config.toml
train_examples = 195000
translate = 0.06
tokenizer = "word"
encoder_kernel_size = 3
decoder_norm_position = "pre"
decoder_bias = "all"
decoder_parallel_block = false
decoder_prefix_bidirectional = true
decoder_tie_embeddings = true
init = "kaiming_normal"
residual_init = "scaled_by_depth"
decay_fraction = 0.4
Rows from block 3 of the text decoder, named by matrix and row number. Rows with one number belong to one neuron. Each number is 128 + 32 x the weight over the matrix's rms, rounded and kept within 0 to 255. All counts start at 0. Numbers have three digits each.
# gate: MLP gate (decoder.blocks.3.mlp.gate.weight, 512x192), inputs 0-191
# fc1: MLP up (decoder.blocks.3.mlp.fc1.weight, 512x192), inputs 0-191
# fc2: MLP down (decoder.blocks.3.mlp.fc2.weight, 192x512, transposed), outputs 0-191
gate.322:099136084164117151171084170092160138158120195125141117101138184140092101147121128103146110098162170132137147114110162107070187117108135157125114178140119137148143145112165137106191171104120116166064105145150090147143116103129152146115124119136138160145146148153151097132051123121095138180149156124149133120094066121122117124164117162083118111119185132102118112159101093132043111117058045162096144170130084091148097095075152120116154156087066160113163090112136085149116113135112104150159177160138167100127176174141088156149195114117063089138185099097117158135097175133173117090
gate.323:194136086064193090099131133122102143129076110110153095091130191084130128150195120069140118069099113083132108182203113127016121141125169108207217091176149222158213181068148060111201230088149105061042053139043186081168154156132150136138171160042164187081117055137176093233075065160186107095092107116112137130150082169102138141070192088065044099108208117154187088159141195147148113064050114214135162077042097164107162060119137196140123110195085196115207141112139164136113065131058071186128110175101178069182142111108091122193127167105073206109155144014186197060153107099218162060
gate.324:157111109126148119125114133138119114121097134128148133099109146150110188114103131123127103151133144099119138137151112110105138125105120126139100138137080180130125167117156121083121145089135133127110106143116098141123110140111128120117131148164155140138142134116132118162127119173164134125146136100136136111151070139136124115121132136155129110117186133138128165204121126123135108154104104120131120140135140105143099089154105102135133117110141145122137121126141098137151129140148118129121144121125089125158125133136133112112144139052112140127115157097139140111137126137143131137
gate.325:149141112062114181122144173136149123164178091139128133133088142139150086137080126106166077065109117108109112141112194146076166144122177118180095175136164158140151157101125130135084187111165085112122153117108152118118142140137133135117122119108164171108115134132108096109113119091124140136081110055106159158103126157153133127138137102137145132139153179088115142132147099120114141145070113123090180113143058093168119086131134151113158132167089143054170138132108084155155197127142064114132161107102115155145103125113093124107143158100094196146091155111132110190084133088090170178
gate.326:150135106138114131149124128121156127138118131125125127139126140128139104126132138128131094125142164124157138128141158127097118122119094130141122142138123136133139164111110142123143145104134126100116113123139130142115118111079145149128113132124150149107111133116144103117126127149140133127105151125133111127097089118146122143116152142141121090096142136131110107150120088114115117159173104133118142144128130136126129107165125100099135102123132127101126133133134130136178137136123132105106148163144108123140146119155135101164159145117128147134127118089116097131123147110126143128
gate.327:139119154111094120107138138142140105126133163105160120144115123136127155110101131108117125121099112084161123145125124136122140138135124166122122167117124135141159163142132141141115177103132157109115130116136161139126114118098144108105123181140186173162110129116144105129130120140129156136141144134144110124115083118159145113128147118121133115124141145124157129152124137141114117141106098092107154164134134118152118100118108134113169106085122161148127115082145121113132113153090101142125130124109124120110109132090126115119128133117109140124132130080145099131134122142123139143
gate.328:142123104111123115122125158134140130134134124133143137133137140118126127122111136117131117119123121117129144139122142117113109126135137112130154161119125142130133163139123122129143158113147149116126128128133129140108122120103141112127124126119144147127120148139132114130107115134135135142130139106125147136134092135135126115140143135135148103102151125141137140151127107103141107143107122107128146123143109143130131118124138131115156124124123143120121130132110109122151132138117130121109124141125139124133119137107122111103127122127130136150151161095126105108119111107142144120
gate.329:144131120119151129123126164132135105143104175130130116149137156099113113129136146126121088145150131096124135145116116138099137131119094136115125149118138121136169182118138144119179164093144185115131125123110150146142129105109146098127149149149107144129158144121130112151123101138133151135129149073098132111134118104133127095118126101144129119102153133126145132118130091122130110137116125127133150143111092129124150120102134130153114120139103134087119085138144136131159127171109118141105125128101136113130115135118121114138136162104138147142143132061128104126113097133150142137
gate.330:141127127118120130124142150122131134134126125114142136120128142125123117129112126121131116116132138119149125124151133127115125123116133134140126152119135133133125165121124135118132143109136143124116140130142117138119124125111145121123116134126138135127134146132143098124108120119122116135129150126128129140124101121138126118129139139120132106122163129123134132154127101112142108139118114117113133132118125134143125099137125127125138115111111139134125114123128107140155135156121121135121129138121119127151132132133102129128126140113120142139147132103139114133115118119135156129
gate.331:146117122090129156163111224160129142144154134091142124108146160096136096163090134091126112120130125142175103096129094123094152144127164128116115112126112156102128193128198130075146195099226124107149077113066137134147144125068149101132142120129158160124133140126121159148107146110120116125166135116133097136080129118123131074118112163146077106135139165112154134159085131138133109137154091161093139142164093143127111071096138099088139140087112157148116106129153114104194127126118110132126127149103167107125053078182107112076133220138096154118153157113148125154103149102134141149
gate.332:036184191076058162079123156192071200134074212083108114092098092053079203094064116197177076157221080032213068109142095128096109072137106174081117215135169096180100128089115095154236151064137167179110210147112053186160156130091110160085084137153239036179097167087050097202015137111170201205213160134060195113089040176190170157191129034146085093096193087081166101139089109177143127179120041113074152152040117144127150065150115017164161079090089161181094174097097102127170105102184106177156167247152113139102150175041123180048162160062177175139212118038121113125179144143209184121
fc1.322:148125085141141182064108132123118181112145061125100150153130147146105115116126177158134140120119113086130127130103125110143147139094134133106135100134163184120148143115079124116160148122110097101161146173123155063171160099182179182087080144094126132162110083157184121135118124139114135190162087146104118099197156116122051111150081123111121140131184104151120106110120140091135090162076120153106078181160135120091107097114097118111138157102177149102143095105113187166101142153108124154136148144112117124152085136132166141112116120141112118163128099138163121074106154156147069124
fc1.323:088079118134192135112154087124135159122169201163147182161131111095188105142145138132129078166192121127098119086132143096154082093057150151060173034091121089121089222168091083102119177127161196074229162071121120094080135148132070165159123153164100145093143142184060050107146131126148076137128125135127121120148116091203072158132122150175163157114124181179163104145081117109195133192196103203108138093078194082124061114183098062149086126110109099149086145095131087063081053145094168137107051151173167131087181100122117114147054091053177195105095131187115141124207097152166149101
fc1.324:116119101114105130101125138104117153126174158087118109140147121150139127141180122115138135138122130127106149137135151119143122138113113125114141106116093147110107137131126106113143173173137109157114110138144173138128131115142129118072114129114152096172114113113109123118102100101102138135106097119138118139135119153111145166094100119067131119146122123120111092110131112155065125133116133115138130114131130138157121146111137138098142161148159168123148147141148134131160148144095111129169156109116157131135150102129093129163101170141161109153094112172148135144110105127154146122
fc1.325:090141147127118159141177136116134109126132158117089121121165062098102149135153121110165106132173118169119124116130102179161146136111096144114151113162149140133154170149129133130145121104060125173168121187140123084110132136192162083106120110097157101158133104108105078132096167136169133102120133089092099104142131133140092120090116061081180135094143136124085132188099098133125109119184110118087145159125131101120141104110147125143113165118111149164123106115150130124104132120180151079127135176105149139114140129134130168076132073117171138083111149158151133110148115115144113148
fc1.326:112086099139139123136132117148118117104106150115127131124104112121122116126092144154129159153115139137125123133149120099077114107125144115103134129130115127099120141110155162110128118123130128096130135137111147152158131135121111120132150123157141142129114119139148120133124162174101134111145147112147141084108132105147113108148102126113123095145113088162129117116163148124151144106143123115114111143150144137143148136114152153129147126140122123121128140138135140119107135121130124100138120113150139117133141152121152146156143148124111135087123116127125136133124121109128124106
fc1.327:113135142139112130106116187111143122128132138093134103133090120119127127109184118122113149098159135098121134116178152161130090099134093105128140120097092156137130137122116134110155121153138128143141152093112186181141114118149151133130126122117143140092097139133138116131096161120109126141127136147150138211093102165105160081125117134166070090162155168116144129107140188174091074126099119082124113109095139113122098152138104110132146076165160109129113115126097125117103143126167129131151135100125077125132139081154148159138144100132146141162118130143096157148157170159132098107
fc1.328:117135130112158122116099144121144155111138100105139125113110157118150129097132118109138140113123128113139129124140121143128143139097120146135157138126127106139132127135128105138109122084139110130153141103132129128148137144149125161095115114115136120143123134106110132146122121109117144139077127136139115161100125151143135115142130142119076115152145141136146131104163108159109096174112129164130101128116142134094111157121171134179084134131136153145114115131126148105121140131117077140123136136142107143144114097130122119149097125151089145133127117127144151153120185121111106127
fc1.329:131175119128123129139122094064123119142175078123136128134102121109125114111135116113129157116155111135146103112209121128093122153118105157175141131142147150098123127129132123105119126131095103151139109132148134140096122135138090132105053155116159110137093091129153084121083120146148171133115069148146127148092170189129145142121134146144124094122107160139147155120135147134119106121125167124097116149126135103100113153099170136124131133137136144196122129102144113147144106108139119137178115123145109138138145129103125154106126140141081156135097101156125131124124112145114160132
fc1.330:124104129135139134133097102123111116108136117165132126105134131129147136141133107080161107150112134143139118105126131138148122116134152122155095144123148111126099135146111114102124124125109159130151152133104145137106131145138140121128124116135141122133116133137152137118140139149111124114143129109118118134112107161125115126134126135115120158124103138148141152143148131109137168104128102096128156095104098118128112075156091129133134129113106114135146123155115126149144134140147129137127142126138146122099148165134104160092090141110154120137124126127130139126161118134131172133
fc1.331:172131158139155132070089130147059133073136172124189188115122135088233208088104104143113136152122101047153108130071083119136127122106114160106120129094110092210142096175116041139093101117094145124154180175123126143131114148178056163143135105105147082098106168112106140099132134164084110087048140175167147146203119141147130116139151132109128188087157054116080109149147161135158139133108125146154122086118133134106169134134127105143117135155148136115126144178080105139109122106119100125142183162118135155141132140090106152136146154100167139149140112100097109135105142102141192138
fc1.332:162125043188155064117107113113161062155135075177079140121176176096096060111181149051106194105046135170079230201160123115108183203045167189230137099115048210136166095138188138118145097166105174076145165138205150072076066127085175131180126110060038199166141120178212163099156089145142058169060111049161092092080182097131065137121106255210206113222131149143130186116105170063142030120114169100148097104059168166144171139069074177010137076198136111151093056084121147133110199168124185117078033071075131088172139166162164127192055131123107122059052147121246093112135104108071132097
fc2.322:216181122069119095091129077128151106125126060187087121144112116133139125105167123119092171127126116152122100109137151119097187139103139118101126117183174107146129197069154091102107139124145113089167150146113177082167227102156097188115142130120133130168086115157137143176124156127133140163103134104134119155118135103133145142113066072114156157161160111192076127141104142081073109132111160130175086171113106099111100104111095118127055082103204135172139145109167153176126121134092070131125164190137137129111073111173123111117168086105135155128114145204115130106086084149158101109
fc2.323:142054074198132099146073112113128137168184164143118140126154163102113116094081156228077090172249103119003099077142144070167072119215156060115141113113085152057128079087246132112043128067159187138135150140050026070088168172067096112191110139144150194072082226206077104088133202123158099114154112145196088078176105126186108187090152073118228194150135148109169168129135147077110128181116098129022215089035174131075156103178126129061084140157162207147115164109133210071070088255135071195136088191016180090122109116171138158140048114098133164106075146143143099100114169255105124136
fc2.324:131114123115122147097127163109098166151163164106135112097132120149151102123146133120113135109110126117121128175152152125151137105133139123102119152133096115129110144139147130119127145157137150162124157107150151117121105137133112160082122126144179092126105099096110106144120149124131139094116142139104139156115098149107131152149115115122147091107144107144110092131131138140093134144140142127094127151100106114127123105103141138108121150122123158150140140166150135149140121159128094090134138138099127124115123117127127150125085166117121120092141130155127124129134107149136141113
fc2.325:096162141154160136136166131142131152168127151138160093087125086124111132110127155150170142143090111099073164090136096194117158141124070113124098106169093103079114132145120138082120115093126180135098150184137153098137117099149131102143138097144153111160105120118099021108150158128188145061131119060124190112090116149102118131156159113078112141148178130097107175099100117141154140101124152123121138150117151132165167093088127090122177107128105159121097095163169142132168146113133123126096158158101211116099149155111173150175104116109136099118105100103112080105154169135152128167
fc2.326:109114124109134115135118108159128116097113109117130138139116098132139113143089160132144128170139109158136109129145121113096111099143133143141133149152094145090101136125168160129133135115143151109126138121149140140142082106123097137129148171156131144118102122155134110143107112136095132126146140124107141101151128132156119159139142143122147097131133120125143102155143118152170128070101101136131107127157144136141117096135161144127131139167134130111123138128147130124141145124134105104125120120114120135099117153131115141134121131110132149103146118106109090144137120153120099112
fc2.327:106109125133064114106107170105146131149136131122139106106105116153138112119174121096110159157130115096117102125129132142127139118164110104083135123101118117086143119156084150110132119195120122112124147148141106161126104135129141145114112140099120121092101146139122176141100172136155120165116158147128114171103104131143136095120125104161103149139159143101166145135153124157087087107126154108118133097088163123112141120134120124159112097123142134134133150127076122143105142146160127104163170108151079144132143081147145152083119144151143161126145139139135113114166125133130125130
fc2.328:137116121121151125110115132102143157085127136123133144147123137106123149119117139128143136125128131093134107152133132124140118140101128141141132120115136105135125133128107124127124141101123102141165128087131124130145115141157129133096100126121145105112147140124107134139137149112118157128112103133141104166097121143133140122148137139143099123144152117146133128158135133139111117146108123146139107115100155132084125138127144140156088117140115141130095121125126137122115144123125104131112131127152114142146127121116118134122114128139118130118133145137142145119110148130134147146
fc2.329:131128130108131143118120111097123114152133112129135145123093166128137117121135121157145150134167118147129097153145125119119126133085120125134128120126114111106135141121136153115118130110124132153126090137172151150140139146142096133119079135146152132119129130108104107117105124121131166148114088153152122154103182139108135125142107135151117114134141172123118132111128127151111103126085140115088136135125107108124111162128166146126121108144110131192129165116114093125128130109133125115157080114131103125148153156098115140140134141138097121111117111157135148114103107170120139140
fc2.330:106126139130134133140136097145103106133146127133122141101134132135144149141133131112132131131116120150122123125118125142147110132112119120154104132135142131121118120145120114134128098110133130111133118143120141136148138116142141109121139146124122128115124137140146130111117141157114134130126103110118126134124131122121121121120141129133130147120115142106110135106144115112111132096155107103140152103131120141123105127143107126132126130126112119111140129147112129126140125136170117149120133139134137122102129158125132141151121140113142109158121119135134126139135122123137159132
fc2.331:129124213073147137116167154114049099100149149128139149140101150099181208128088108082162150157104139069158118111108100169122111132099140132116101075075139122156117147110105107100163093131127127146140157159091103154112087112098088109127155152129113169141143164109137123125089192161085129144147110147093141141137116129181124137112166131099134186119137077134082126159137185115112117154107116121089119136084136164094111128133105103146083147048130206121097126142113124122126078157168148148143159112127164120126075117156129153135126172111124187196138101113101125132043172147155145169
fc2.332:070068055197114054156117072185177128168098173091072210169139189014105141133163138141151133140082193164093151172114075151219162170063161106113083129101040114150193083099091152210129032155066101055149147208113163153077128095173199178105127154067094134110220111139136154135133065064165087166144100086130071089119103101033148188094159207185133223164077114168099205156091210070143147135142193036242086117094226167111201195075043191002148158191116109123193081101117174103148154108103143088057044078119113087120145157138170087208034092083122102179155202127235058121143095169075130065